A small masked image model, trained from scratch.
Model: 7.19M parameters, encoder arch vit, encoder norm layernorm, encoder activation gelu_tanh, encoder patch size [6, 6], encoder layers 12, encoder width 128, decoder width 256.
Rows from block 4 of the encoder of a small masked image model, named by matrix and row number. Rows with one number belong to one neuron. Each number is 500 + 50 x the weight over its row's rms, rounded and kept within 0 to 999. All counts start at 0. Numbers have three digits each. After the name is the row's rms in percent of the matrix's.
After each neuron's rows are labels from the 100 images, of 14976, where the neuron reaches its highest value: "top examples" is what is common among them; "patch colour" is the nearest of a few named colours to the mean colour under the peak. Only what is clearly more common there than usual is listed. The data: analogue clock faces. In brackets: how many of the 100.
# fc1: MLP up (encoder.blocks.4.mlp.fc1.weight, 768x128), inputs 0-127
# fc2: MLP down (encoder.blocks.4.mlp.fc2.weight, 128x768, transposed), outputs 0-127

fc1.559 092:470551523552481486582451586587444459507573501612530624510502424481444571464482528554512456486509470504454461499470505533557503496486543640459439550523521427490324457425560535538501492458487520517551526528533479441553463616453408415465493493503508496467495491521483517531548478480499545497503489474443543647505553438486430579540524513428500530499508473529518537491515470495420595489423
fc2.559 093:625565549509472457393541482496501567495491477420582498394579507509493481523517470521518521447484532538413587466593507528492461597518585522463521431520429462615527490541483546504454486521564437424480483456552431557493506561541489489517446422493504380541476529459450492605509556491550605482544489497520469481449555571535555441501512536480475442490443567481437525431478503464470396560449
top examples: second hand (78)
patch colour: pink (53)

fc1.246 123:443535508463462536393551524519479517477505440426527508528541498529547511495452475469464504476509574420459488617455493576574408554484505474643627535556486545498495470419486430458541426487466503394430527481522484489507546451503463556534480586545550502537536534415590455506418538472439469534454446469454547468428456502476432505492500479517570446427610452565434488513450402526480551475521
fc2.246 115:460493430464412477490449459529569478518449506505614530469497495556563465506567480518513525532503496467483546573495654493530608508553522475537480530591535543472477438523518568540480458505491409519473415442425407460580419497550451532505541455513547562472413471508504377512423499532509580498536456555527525429368524560543552518444601496509515529409567485456517499505503490562438486500556
top examples: four ticks (73)
patch colour: black (51); white (30)

fc1.575 141:606470558481507489423444470487477521469540458597421473457539481411503491518490525569541528502508474561530514508568457516481518484430509463423493505380492423495619608601519485546487487498459468475493527558554436463578485452462571530507478427442490514551531534526463471449477445409430438391492464481437398527487576510424583444463428536526598504541519477482573461453514559433537467557493
fc2.575 122:473470523533491513469503453534601506576541480459534520422533470518520428551485448520434522558463522550523530513488490449524486571564414517554608509558411496426473539455450541533386473532586458443573557555473506468471446472541433589514494509519439381507484493571446486500537595572385494418505445461503469597434507531437536501481526533485520409559616434494509429576467509509514442495503
top examples: dots (100)
patch colour: pink (46)

fc1.368 082:527508484532511468521429523442425540535461537480466499470446497413620453508448413492476524474463542372498528571493460547457555529456564474566479465474530424530473496516412543518492523429425511482547454463593532487567645556473499459497508486542489530477526527443555463503523477551561487507585486562449577501437485527503549550567430512452441511607456494396466566590463390510404459540492
fc2.368 086:554531579560517524469558519494505512431460457464573534567510566443478540526486449449509503469580445598503470486502502436508503528471497514433450382474400524400486474456510527509509409553627558488500471532416544506506419543582522483500546561587443464499475515470462492506458517485555510495410523465546588507502515537516438352483576503466498559392518523543598493390474495537537574440512
top examples: four ticks (74)
patch colour: pink (51)

fc1.167 087:495588487428561476517539540559437478489592464491450497393494456497492506451607485491564520515519477450446401489525493484501523463549505540399456489550520480455504533470517412517545526476512431463553498547369552408422508388478394536510499491544528655475535500520504409501516497531425518567540537603511435526451555465509471457446541524471382515488449473501450495470560509607512493531486
fc2.167 095:598506567487464549492577628494472540562472500482537448466454571505531522552457522527473464590445459453489514473563580440472483485540387455526529477573526420594522449579519481563454460591540494498463482542569513556509486540443499470487431505443464373492467537442424507492482513515429473438565425459560446511536519480532540462524562476529526459597413482497393593527539539445447508496414
top examples: hour 1 (30); minute hand past 1 (27); minutes: 5 to 9 (27)
patch colour: grey (79)

fc1.494 101:518470474529488470486490527506569526480510488509527542458490406551582510513491466450563439452526557464523534521536595503528515450466430475545463608479455498500523501543453659451561470517609515582547553513481474499529426492508448575495673462543432498461542522513472468445449448451463523489458484436570496446468549447507513616486488560459557541487491566561495447518538670489458454447511
fc2.494 089:468513582511491491533449462531414508543557506501564517510456558470494451596529486540372530475532570492519509435515465438493521579494407476534477549480490425475520395446512401537447513523549458422479460528457499533432483517572531475486396494469553509413416530462460475417558494546448503470543545520487577486456447514441508491489673443602548502501480456547456454526471409443565564462441
top examples: square case (88)
patch colour: grey (62)

fc1.603 083:514435474470468569476476509457474555498570581401380534461521567481530540426432424537580440560578506535456517476498521468505434532605433554429500586542502467400485497520549464402489441447503550527458596485526460515486501585448507437467496539505487605401486526532554543571566541513504517446523555537454490567503501502443521516450527469514490647495422504483487567484417513524567483542482
fc2.603 084:478488598468496519586451427481431526525588542482573524499419614508538541634486457386486494523439476443540508498484496547476450447500437482519503520477494461495464493515518527554543516473563507534544398505630523547523576490582591450423517483570503449519494520521559520545480547542482546516468570545530512602458468497436521475428462563464367409500458533504495483431475554423432508561465
top examples: dots (54)
patch colour: white (46); pink (42)

fc1.106 095:480543539628519515573428554564512468483525520474414487487506531533497494431562451535453493361493461536503526570498499594542478447496579432558498409437481457605439556506513596504466494490488494463461484494456423518553534469445462488483551447387452506566513496462431448557509428468550500408494520489459536552507445510577546583499400524520435532490563586621540529467530485548558487549510
fc2.106 105:524577624578496422512473450595560409427438588428551475513470531593425394597589504519524488432461515488496517421492456455528488540421468530510551471511425524479490506458478557470523474477528469465575502453523497468618543439511574477542506484481524393559529563474540451500543499522508472539532534502453471488615592525432550552537484467542428463456554509533533438461517535478501471565426
top examples: hour 12 (42); minute hand past 12 (26); minutes: 0 to 4 (26)
patch colour: grey (73)

fc1.64 081:550491536504541438501443559533457554523497493475476492515483542511463492550501494543459498510488544509468501505430517421515453418455495476556522484572473521577528470437508510527578395355455526453562468535419544428495677533490497537475633556579472451465567531521470554515429490430455463449586467442545438457431463551517548582529492554565509454491514451505441536467596474409438520547469
fc2.64 103:390567454543493463521598512530440473441471492503543534587585464532497535478495468544459505562595531537443541546489460503448524531534487467480480468557517436400539526445576516469382538472509478446505513476553521565506523533484455488529424528505512563457490363469490431490490426548562435508415563554450491507562525484466462502563497497602461400578570607518481554589486409471532448436453
top examples: square case (79); dark face (72)
patch colour: grey (62)

fc1.17 115:470497412483531566451514493484485476539518470450537503481564493516522478494401507423473587512577480430509483419442512510447488545575590407503503400547537512561516444570562465507458442448389570538564578546452525439451584471463511499471508387479390441498405493395426530526586487531484557507451460507508488522427468405536555451457467481515456489508561546549421562496493544551488465514551
fc2.17 102:474441466562495510509420454564543504512564582465408469624501539494498583505573450576500474478456502444532544530479470506446394600516457469606440550447436521505467533543480536595474527520494480573595490447518427526492407462511585527478519477580517565520563523556485529554545537424507475529454517546464504492416599501536405494432514567506458523593428427437547495464511498442493541536547
top examples: second hand (100)
patch colour: pink (86)

fc1.128 092:502455507494443524531481539534569479491530592591445463415483434461475515521566458480458459451502438487490451526451554589505558457576597559541493577590532574460501539567456601572470608519403517572487491508525458492529440440547460475561530438399497484531497436472507448480407495465391601515574467586430508497479440521501448426474479555492468473587466532505471480449536510532529557444478
fc2.128 098:508545468613492582491493489545588558509530470405483481505522466570486436528618382563544580470500507618530525438554446408449456649543375479537444467572529475429471478510597435534504530535474500490459495527437484464537450543500540535453513479617404533472462534522560529521567500479541499526536551455579466553462554494495497522455549427490451474505499520479496450534496491525426527512483
top examples: minute hand past 4 (40); minutes: 20 to 24 (40)
patch colour: grey (84)

fc1.764 096:591598465610557498517418446536457456430498455427488646563460455441543537548519435469420501546511546405491500478502478462489499460555491523484516488550504498458465476382499432435546398425457526520476475537599576457534508556515509493661597528425492547523485476487529419471529505552561461498473458510459536487526486514506442474571574463488499471529562458431477563503469476452441527478532
fc2.764 107:469514438414454534502468502471502555488406549440544477495514528406415462484524468471492621473483488467605477520467526409476584485384563380478553528537478527518491486468456540444464541556494586503537484439504480620603456515580441549530484538517506435488454557509444551539509450538461461548459572438540586522525505541425608492463470437468489455601572480455525480525531442451485540538492
top examples: numerals (60)
patch colour: pink (46)

fc1.550 096:573532547491574482480530472459404502450529477509469534568443520500487557462435493496492537501538381480520439536434574474540548535543511430522547518541421465438484399472377503475455540529514503539613533450491437425467552492525532517548485488437623492570544412581535510499474441497497460545571541447454510538503527588490426497554448467473431411444450533592586439452449500532576471436500
fc2.550 104:496385482577460497417500477525526513493554587486548528525491466594582490492536488468411523454523505426545509561509513574418486483482496456525403516390492542505504543534507456434477433607513512523552466511505475595536505481424511534401522506549563486433600564444532505479497506512509509547455490561398458458481520474438565452478465534507542575374571383509477570519603508526488495574441
top examples: minute hand past 7 (25); minutes: 35 to 39 (25)
patch colour: grey (82)

fc1.443 093:588553570522524513479483478520544498476541420503452524453509441468454497448539474506489548437516541543472437450446518501456433482543474522543502439451549516453474467429507558438463445477583467515562545563479516623495572503514490441529480519553543559557460393536586524515521475459463485448514565476498520420454597423597484490599633533547501432503585496417574510471558396585458480584529
fc2.443 096:522487517601469483585536594376435542426567413523528547435505434478486536481468560541583356441545544535597570499541557522497515469503572499569510603452536473638516535602492511490473388489529489546479470606502517437466467507468492484508463454545573476481513492470456549503483420570520568513401431505518469512519458508512454524515516484433526511518501543490436515542534542440490443522521
top examples: numerals (93)
patch colour: pink (64)

fc1.431 094:601441486438505474497579449582494462445540481451477560462499446495550549452576547543527370537493486525572458581509469436482427550503495457528514478508444498586579486384470478439542480489594587540513498477366486425502565509439519491537573471479515558526513520570417499466511499508526545535596505426598526590444468448492518450493456471470454487527534435543587489595457465525504504481427
fc2.431 104:488544523532495547402494548423472399522487415445571523589515532571601459495451384480601467491414615480414470535539523585544555516518497528525447461444476448462455508484474473526508540489517425446512494509570495434430428415466551495539480472442577514558425527497466547498472440395578503547532525534464438581456513556479551537526511537506492479492447541457492499378434484535491502582532
top examples: hour 9 (32)
patch colour: grey (70)

fc1.322 105:621504487538464400442474458467524510547477538434473535484424554521436523506501483483554476518459554585524430512515427480522562414540469585454559481558487508538364560497467490515420508467493509591470460505496535580532543512487446541506432406504435493553441464433525383553513505529551467554468481535482523424534497523487485514508468507477551569472703496449495599495516518527484483555589
fc2.322 097:473557476422526466600446545414504543497513410520555456539542492371512463464463439563498490443436428526469451411567439481470457456545569456553516451506505480375558502454384479458473454519563465570515484455505520444570535492480498537494518450584484474476413521472486533541483483563398507435506534445527516491460459603546371547504559532528427474486469536487579505556480394520508553512512
top examples: numerals (92)
patch colour: pink (49)

fc1.192 077:517547542481499543439571481530587536351496596532448500575461576575498594487506541435487538505569481507527479428511445460457474488524558439492428426516416588554441484501446592476449474446436508518518528520462442463498487456529478549543494395467497540455508609472470462413474507501418518462466476574417416487505470555501437480510467515560469527590556520406524542437472397477561503479514
fc2.192 092:475371434523578530478513544524409521499465527454410531424496512559600501461512483531479523540564507372401469510396511492519512524459497517511497511432541537502486428549407461486472421555488518492470447436541528493472586511435563532456578493530489583491519490569537467456540481401581533574501441475534475520401508455431520553522454419465524529429515435535515510562451488653478480492471
top examples: second hand (75)
patch colour: grey (60)

fc1.595 104:574440438507497447558504538410448551525538458549408570551586433414456573417469551582557490544554538427549493428478488523484554468511501500546527540483524543483552458520539587545486490443397478522539548538499512482472479476472463473490446490548592513411540420483447478561500386402493429580473427520521606464534550564526442504478569505535524454476479507433484513508584539493549448600466
fc2.595 102:498435505472471466441510390462505533444548503447604517558582511625465422566510505552465410592492542515514447447534523536420480472405545511446503370517508474581503560500519546443486546499556506491582456467484583463356499553449560480515545563432422463462464536472539526478522484521513486452507543490473455555583519510526463499552487495536473551501408481531498453514487611622482462503533
top examples: numerals (98)
patch colour: pink (57)

fc1.178 088:550566472534391527547492580541507464414471539483471463467460416473515514610510430585517491510485524561570561419527454475533552462485539534476405573600503570602539445475506586513561446511401512543525579484585524447464503541474535460514528411481564499566417501420512489570564475487552520482498402457506505436448502491570487501470471578542548546391514485498501544438572566527490509531508
fc2.178 098:444485473451542522569443368520489420495465663476461546477499479542490578466561476524554533543528450503558498474539481506540542426468518430453601484586438390454470474438443494474454528542542457487449515579480450434515422538487469474473479468524401421440501473526527517541563484549528492549495559453505541479442543430501412498634564409491521509583597556482455500556502518491524499512488
top examples: numerals (75)
patch colour: grey (72)

fc1.146 102:532504505519474557570504478496493493538520501474448448487457448538466444460490466482578509544615540503481507420468467486407507477614484500516430534424425617531579461512506503478479495528408585531600422499561537419530553450578476561485546520586466517465450511449511519366489464515523568502516554479477686509516512520485510498499510630537467545510446526504476453485504397539505457555461
fc2.146 093:467483560517562437459440531538523447437509567487562507516563553478461539603566501447427444436426432425467467562539471484624454470469528521544514528572513397489481619500532500561474538477528532457434599551486474569501468523500516455573469440458452488483549558530475476577503538535488506453486430500541333494512517526607493450500507407495525445513486529558511566486487606436526465452451
top examples: ticks (82)
patch colour: pink (57)

fc1.685 100:395586481522484511431464538406535470486543579477563510526565540560508543476397480528499424549512419493455465606472522435631533461544465480537562511550447511500541488516371506536544443567492541517542485479501518440455615587491495483542538451484524430469486550493489533512528525525513427371466494473492538545541610545448595458527474502416592457527489501508523533410554445479512458460492
fc2.685 094:601424451580473481495513438588467516469497476489538488361501461564430433539518518454522546506490505506508478452579555591480542415415517506534543514427517469535559580522547499421539451482504472551543510583487515556511414461534539517494465547454496501511525430424428437515524464509430547552572539567573558448488434387427359469493556510604491510457438519500481446542486467519436468527517
top examples: dots (88); dark face (70)
patch colour: black (29)

fc1.612 107:507480506462501452487522456494444484459562527471492541509415545451520559519544489504515575435468559465515557472496549411516499548564544425503499479543469546555509490503540431557485440539445423483507458470484483549454541521449600583543522361540461543548517555586468527487520458537535506476502604537523431520552424523421472502583458498393538460476499507354538543520454575567410648543550
fc2.612 110:552497407400435620474456516616481455480534549560440426490575567609503562407459452517466545491502505529498464535466509498469451544468452438508505572479514541457492528482457509482496465505588573554608585521467457450507481551519530495396550527534450482457547462423493475566532588437453504553490456533496545435471515480572546460373497529544537493479511488541483473534529367487537462415526
top examples: numerals (88)
patch colour: pink (66); white (26)

fc1.91 096:516522544427494541483499384488549473438511510523495466623492545440553526516555466502487489496491465589429452526516425521544479538425459524495488512542597612503476566504564519458467543480498484483503493470493591522447548399491443610402547487407528460566445506494423480543549440448476482584512547515466474536445498564479391434467471471524492554353519560430500504507486550606518534449434
fc2.91 099:491550601458558462442443455488505498525474477462595466487493508476441476421450497538518504588537467530488358465544452514509484525511485492445424531471563472411596555440485485517498477544529498501520464457427564469585512494553516467525545526537514542484498505551478476575367478510397472356476463574499386522588528513514553416477542460574561500557469520511506449483473458584517471523369
top examples: four ticks (79)
patch colour: pink (56)

fc1.188 093:540514563568559496522521445542540419500478476483439481498459498523555537524485328533374524530520541558479401510515450530479455418475529483507503506523416606428573525493462565476393468489552587484489465500501601505454529506532525603475447545348516548478526369453535478472593542460520597492503525545472537450511498520515467535478507500478468464523466381535501476449518447483483514474487
fc2.188 086:514554482489476537421449539410545485486518484542521402510472429426430489531562552540585451497467497523570509468532511483518541557576510451490429445499529459490461518566467489436648596515437547530495503511476378547557499506494514503467452444600556401499527536463497529423438447560526423565503546445463480524535464411593539513432553513627463513431515561479540524535459477486553406515485
top examples: square case (67); dark face (67); numerals (62)
patch colour: black (33)

fc1.33 106:525550554512533538525528544563448495428485569510532487563535538501466549473503445575543461417503481498566486515449583623606468583454504435464473444541569541471436411500520565475479546523542489499427470643467524485539599439447446512482491492471533485471534540523484463580503505562384544497499401470433520525520473490470551417430388512499563504448501522502556578546571496518612523525458
fc2.33 096:519436579470457391464529536496475565479517595473584514460496430523455501509539472522506468501447424547485447401479482424481429467395420524455466599456457539523543493466442551477456548479514475477593472467477562588494585458503572464589457506512538468390528540605503541524549452539477540465456506544570455536507489525495525569566528509477467523585486494627527514452559569460452528539391
top examples: hour 5 (27)
patch colour: grey (81)

fc1.312 087:458514475501514526401507459513538467494573455581407514498387416485465484490531446498520530488441469472465499589497576436483528443574453503570575519457529505493462524562591555489425483404458451599552474477489425516655490485483496434551558442535452509473485402503494523554532484534589479494445463486477453557468448466477541546577577483510531440470541483462543554546467619501611513485437
fc2.312 080:447565555529546389534448494539506459549492472494576527524493519568557511523441540443497459453600602518474536484547440516550503590443572498436384526612417513489451474442433454533496480499507519428464522468469485478492538489604563628480488453393540585470576606501508525490414444556494462512570451526529547445482543553515475424519557560434544515518485495533487434558503450524499458540517
top examples: ticks (61)
patch colour: grey (63)

fc1.407 133:626517466522546377521472467518431552468557520430490600435491483442467505472550435502555366412469627379555481471502494465521498452479550488451537534506517477461483496492454468456516522482500440476581514551494585517489623454514500506469408492494437537472462454492520376554461486521442512505502501500492488492500523530634464531524468530506566471490514587405459583538527467570506552546455
fc2.407 119:493532491431485586608482518367426464532471494538520484507518484461511515481519509527475510486466433572535528493509452493424487527467446486495499451526370506421532413437367461559444503509521535535578434482465506486482495524505555408598509494594521414452545557372480604536588506527524479458420522571517505494548524524451498521471485521464397529541471467491521499478574508419452496407591
top examples: hour 12 (28)
patch colour: grey (86)

fc1.199 098:501506514481555535497487500459563513461540580520492469495496490510520525454407557495523543543426488414469551534518535387483406485538530519447487466436442504519480494527386636514626505498507394438433522388441435489572480555509462463455513487530524487489576655495528503561505418400588543427566457461499553474540574464442530530499484530573512547479463489450458515500509496473543525578454
fc2.199 098:511510617522509426506436493583450487521520516441456547472524479534452470536459421437471524438522571485502462442394454540541461576482511517555504488494427508459450639443508395526539485517432572536565477542579614548494460483541509481590580502518440445528514451446444469542550543579497474527488475595482496519487570502554500433407457373515564413494422486420511452506531464517509510510487
top examples: ticks (52)
patch colour: pink (57)

fc1.276 105:523534489505469630607457446576491554507527449480490463466464496491536582460528455493544481486428610491474365543451514460475423533493503470395592500485435461498482532403508517449469601526498548522505469500511552628394418517548473524480557510525442519555471580612453475550484515497509606455447437530485475500514518523568467522527491465528457449503467581516479415471505573560579509474503
fc2.276 092:536473456599460476572423520477548539510520497515500491533500499507538455473444450481413471538493453540433494450482538593491474497440585430486618526477477496515342509519510554642487566494583558421386541503492427431537478471448477505494538422511513465479539469472482502473527585495515504532536459509434405467480570492534575478495570466583534469547497555420507410462443528505435512463613
top examples: second hand (92)
patch colour: pink (43)

fc1.701 100:486498562417533612481494488477560544493532478472566453524461515577493482490646566480444544513566542464552464464394505503436478520519465557503492457538488505504448476537589488536556492521428444450520541522432536566541443510542549563556398485603408523563438437507490533498551461509484510449604546502528404600397503499463451485587543540511524570571556482472465422470471540467482571441481
fc2.701 098:487554408586529486471549528537464461478500583545375564486529599504495530402341474517496501527446512461485467546540415641517431541423517425537587503461519553551436435485489559502489440465498550554521534505555515432509451551517484581518581455430619516509525587492517579446522509439501514511459455524486464435521539424488501464481432551438487486526511534491422493517540571483511506504542
top examples: second hand (69)
patch colour: pink (51); white (44)

fc1.182 102:465467533518554557580495607443505403577611482456450527545512534529468525474533462505480493445482460579537480550575584480545463575598497429388476412471425485548501541424503492511347525424447465501540606484510487480393531503495504560438410572495477469500566509552498462518511447548504461461529457420537485562524530490542609528540512468523481480495484446532535522465590472518496569466477
fc2.182 099:432423478481458489585509512495502424480532495444489453490571540519511546567451531563524500576475558443482496527526386536539531545470534482554518439477531492536505460442449448466551548513422622573545495484544463537606483435490464481500521471507588554518504509460425385396517551539495524467519470551480529564518486542501376491445471454500390435496450487457413505612568453617504445563480
top examples: minute hand past 9 (43); minutes: 45 to 49 (43); minute hand past 3 (29); minutes: 15 to 19 (29)
patch colour: grey (75)

fc1.697 091:501415503560471459498538458530509482433481519381545510423458504550570579503424455437435497503498563565543544571607469460507558522545482477486432477471585521559498578511538512552473516580578572489438426557537563461418575519494540577463555472488505565471469486605479453540465551467542487486477393503524423520504446593473535427508451602513556460468519582555525533529539448549566447542480
fc2.697 093:570536398590500507473505392621446454534549434440476473546611533480509473433530480548469500512533474455482405590417543498479516472430602502533527525458451491451507439466496523489523496444475520424588506490574483464498505413581493489569472485427476471511555466474377491499534460541523502564499604592472470490533523431514505562504521411509495573554475495526501411492521433553508581449582
top examples: square case (66)
patch colour: pink (63)

fc1.155 102:426496445468518598487457458579533459475491498458467524466429459499430576436567458579555388528452536513509378521468489476374520525505495527538522541508542607594483492609512539429529466510535486451474508561541476556529588424532523539535497525446521531395530525510545550582478551428496443506411520512509545520481445499502571541459507515505553539499507535611360530460516474527482568503436
fc2.155 101:457460449463455446458583434537493491540574482417554376541445471471500580549564536469495491543452506560551470496460447482599528565558524469510568440487511523482492502542483544486432476566574575532522475571504479514639501445570503582467505519579497562496451470483503530453403496487456535443391530426475467598529500485541444429526531475467588514531464525476588455441460495551415502608460
top examples: dark face (81)
patch colour: black (46)

fc1.487 112:441505475469572447509565469504529444529467426487497508513513515502491563479583479506553366559560519617479548465457458478569435618438379504490488571566483553670513454508503506529510527535474487519455433426496444549462546462508525537554515535506588548418474468526584578462410452483490502502536493537426561529456514514542578519547565524468546462495537540545444508458454486523500556460390
fc2.487 106:501404484419492488533463431505509534479593496425544570392526484521427536484520449461497528549478475460514383464522512562458549468534513577459561440486489501464525494513497512447481502518526514507517475403513501393482574492469528533510507568463489525478486476460509539548499418622368566452385495504514418520587502598388498453520448496523533582542512590575513477449494528517539479413607
top examples: square case (84)
patch colour: white (49); pink (43)

fc1.219 084:465460503518519500556539582488490470561538543492451459359431520467484456448446565470486436504501548518437537520534448456464450533529458584512561535545513552525524422530436504509493380514405631580440545530515563491457480551500532471474492481481513395532464489481497586552486563513580543513504477457504457617449429537589540466459472388523573513475455540458571506616440521495520478416515
fc2.219 087:511511486451482532515486384460445499517446482548581532601524475558507551509611466609543510564425444450532552511511543539531518433484506435563463550447522502466537537489553577547509556521604383480571451472487381501520541521581448453466562412459510583411523500526426385484465532503457465443521497552454523485525504493412464476520460620501444467506518448530508522454551465490477529583531
top examples: second hand (78)
patch colour: pink (55)

fc1.210 088:508435615555558495481499551409416462432507416471447468489605485437453477459447533413593497460559438534564517511477524515477434537491499447458603571538492382446479511574475483544476511480509532545463490387536522438511538495543428478466491495484562471496545520550394509510543466539473566450482546508465507529574485529588474603381511504466471414494462501484536498562547514586423439547499
fc2.210 091:458558398425492535508578495526524480544532527461480568520446573477486476442548597613455514457471522449467454440522562502482453517508464550634459471513489625476561446438522501405427481467499552434561473472537515662472526515523505462484452570540465456541622502469529493428573492479494590518470489474469509506484471378510415458561478577539474473484542509481548502479466566526499486474429
top examples: dark face (64)
patch colour: pink (46); white (35)

fc1.307 116:479559579509434463503533481500483528469488528483436533554499508452408451483417541516442409368463536576474456535526561521453563473472529576498495490497476546473477493452489525498565574541499434558554554464409517492519478525540491528500547520490467658569565453527509542436494457420370493586548482459491462521500530590484514559579570461431549582565632520489430474455467533452513542535503
fc2.307 110:545455495461603536498480508518520471526487558387580521456555490482540547552517491495498489471496489353418589505529490510442430531544491563521410528514542597428562472438496423479487524568529561542541410454564508424526494562469546483507500501472436504429489574517585513538444478518484553489547488484556466413413571469499555549479540550563382451482493582507483505447487559586426459401494
top examples: four ticks (98)
patch colour: brown (46)

fc1.189 106:462483506415530571426538553436488480464461491562455481508543393529515515607438548470518474499531499463517455551473486522425553589481474445572503524419491431507457476474590447582567420490561537450559444468452482517550433471508432510470513443545428484556464469558580474553571431505499496467485442442535580465459585445488540510584484455474474456480497497606597450401506507523471562525629
fc2.189 095:466553507596539478541438480522448494474547529461548490512411612477496496451517468503402489417575558525522467489544540525474409479521498503542411549631472558470548567400469536346438517488521446503464505499543552496509466492525513451547517519554589530420531502486450455456416567527542491502487501553465433471470399596504499464492532552497509464520491505359499478545541506503580408510414
top examples: four ticks (70); dark face (65)
patch colour: brown (46)

fc1.543 111:515535584474517496547483451484546468517527501439460480496464545444587477505515540481446593433489525526542512575470552630455474589430495550556483483580480468472491524592541551510518491524462584445475564557534500494467470534513515459391433481438452521586507348423585521533540492489545532501515481534505441429482504453480491488457430423547537550517425421559456428614462520529396486585508
fc2.543 108:539515506457524473540531561457488563477481461390538572526480452476476484464452519470429470484579473453495467440519432446553447563514572420597440383610421527566501551560547426475513506392464630429547501462541463485482548454515517461457483509540536482483489553515585571582533455539604511487512463588473544415490547464478572516488536474434484628491515501492568525451542535535484491468508
top examples: numerals (65)
patch colour: pink (54)

fc1.263 100:509543536509489530547542446444469552413476434591498496519465479443494502456416571484474500473552502624498469441590531585510474523411545434468428480527471477486503529576465414510467536490442560430577485553509487465454460488531475450484506478431498440454432531439489543566473431504525534534509536537488495519657423576497516549413464525412488491572587430496525447570643479515470479563461
fc2.263 099:492458507433533554555460521474466512562469550483534481464376553527528496507563510566516470553542503448514529584449424534484522507475519514532476521449473423467562504424399643476530437480597494534386479484535500534470453462508573516539516511578487518531560508542549546429450448440505420541531578507496487564368604474482529525624519477481504546500392536456556428484453589543544491508520
top examples: hour 11 (37)
patch colour: grey (64)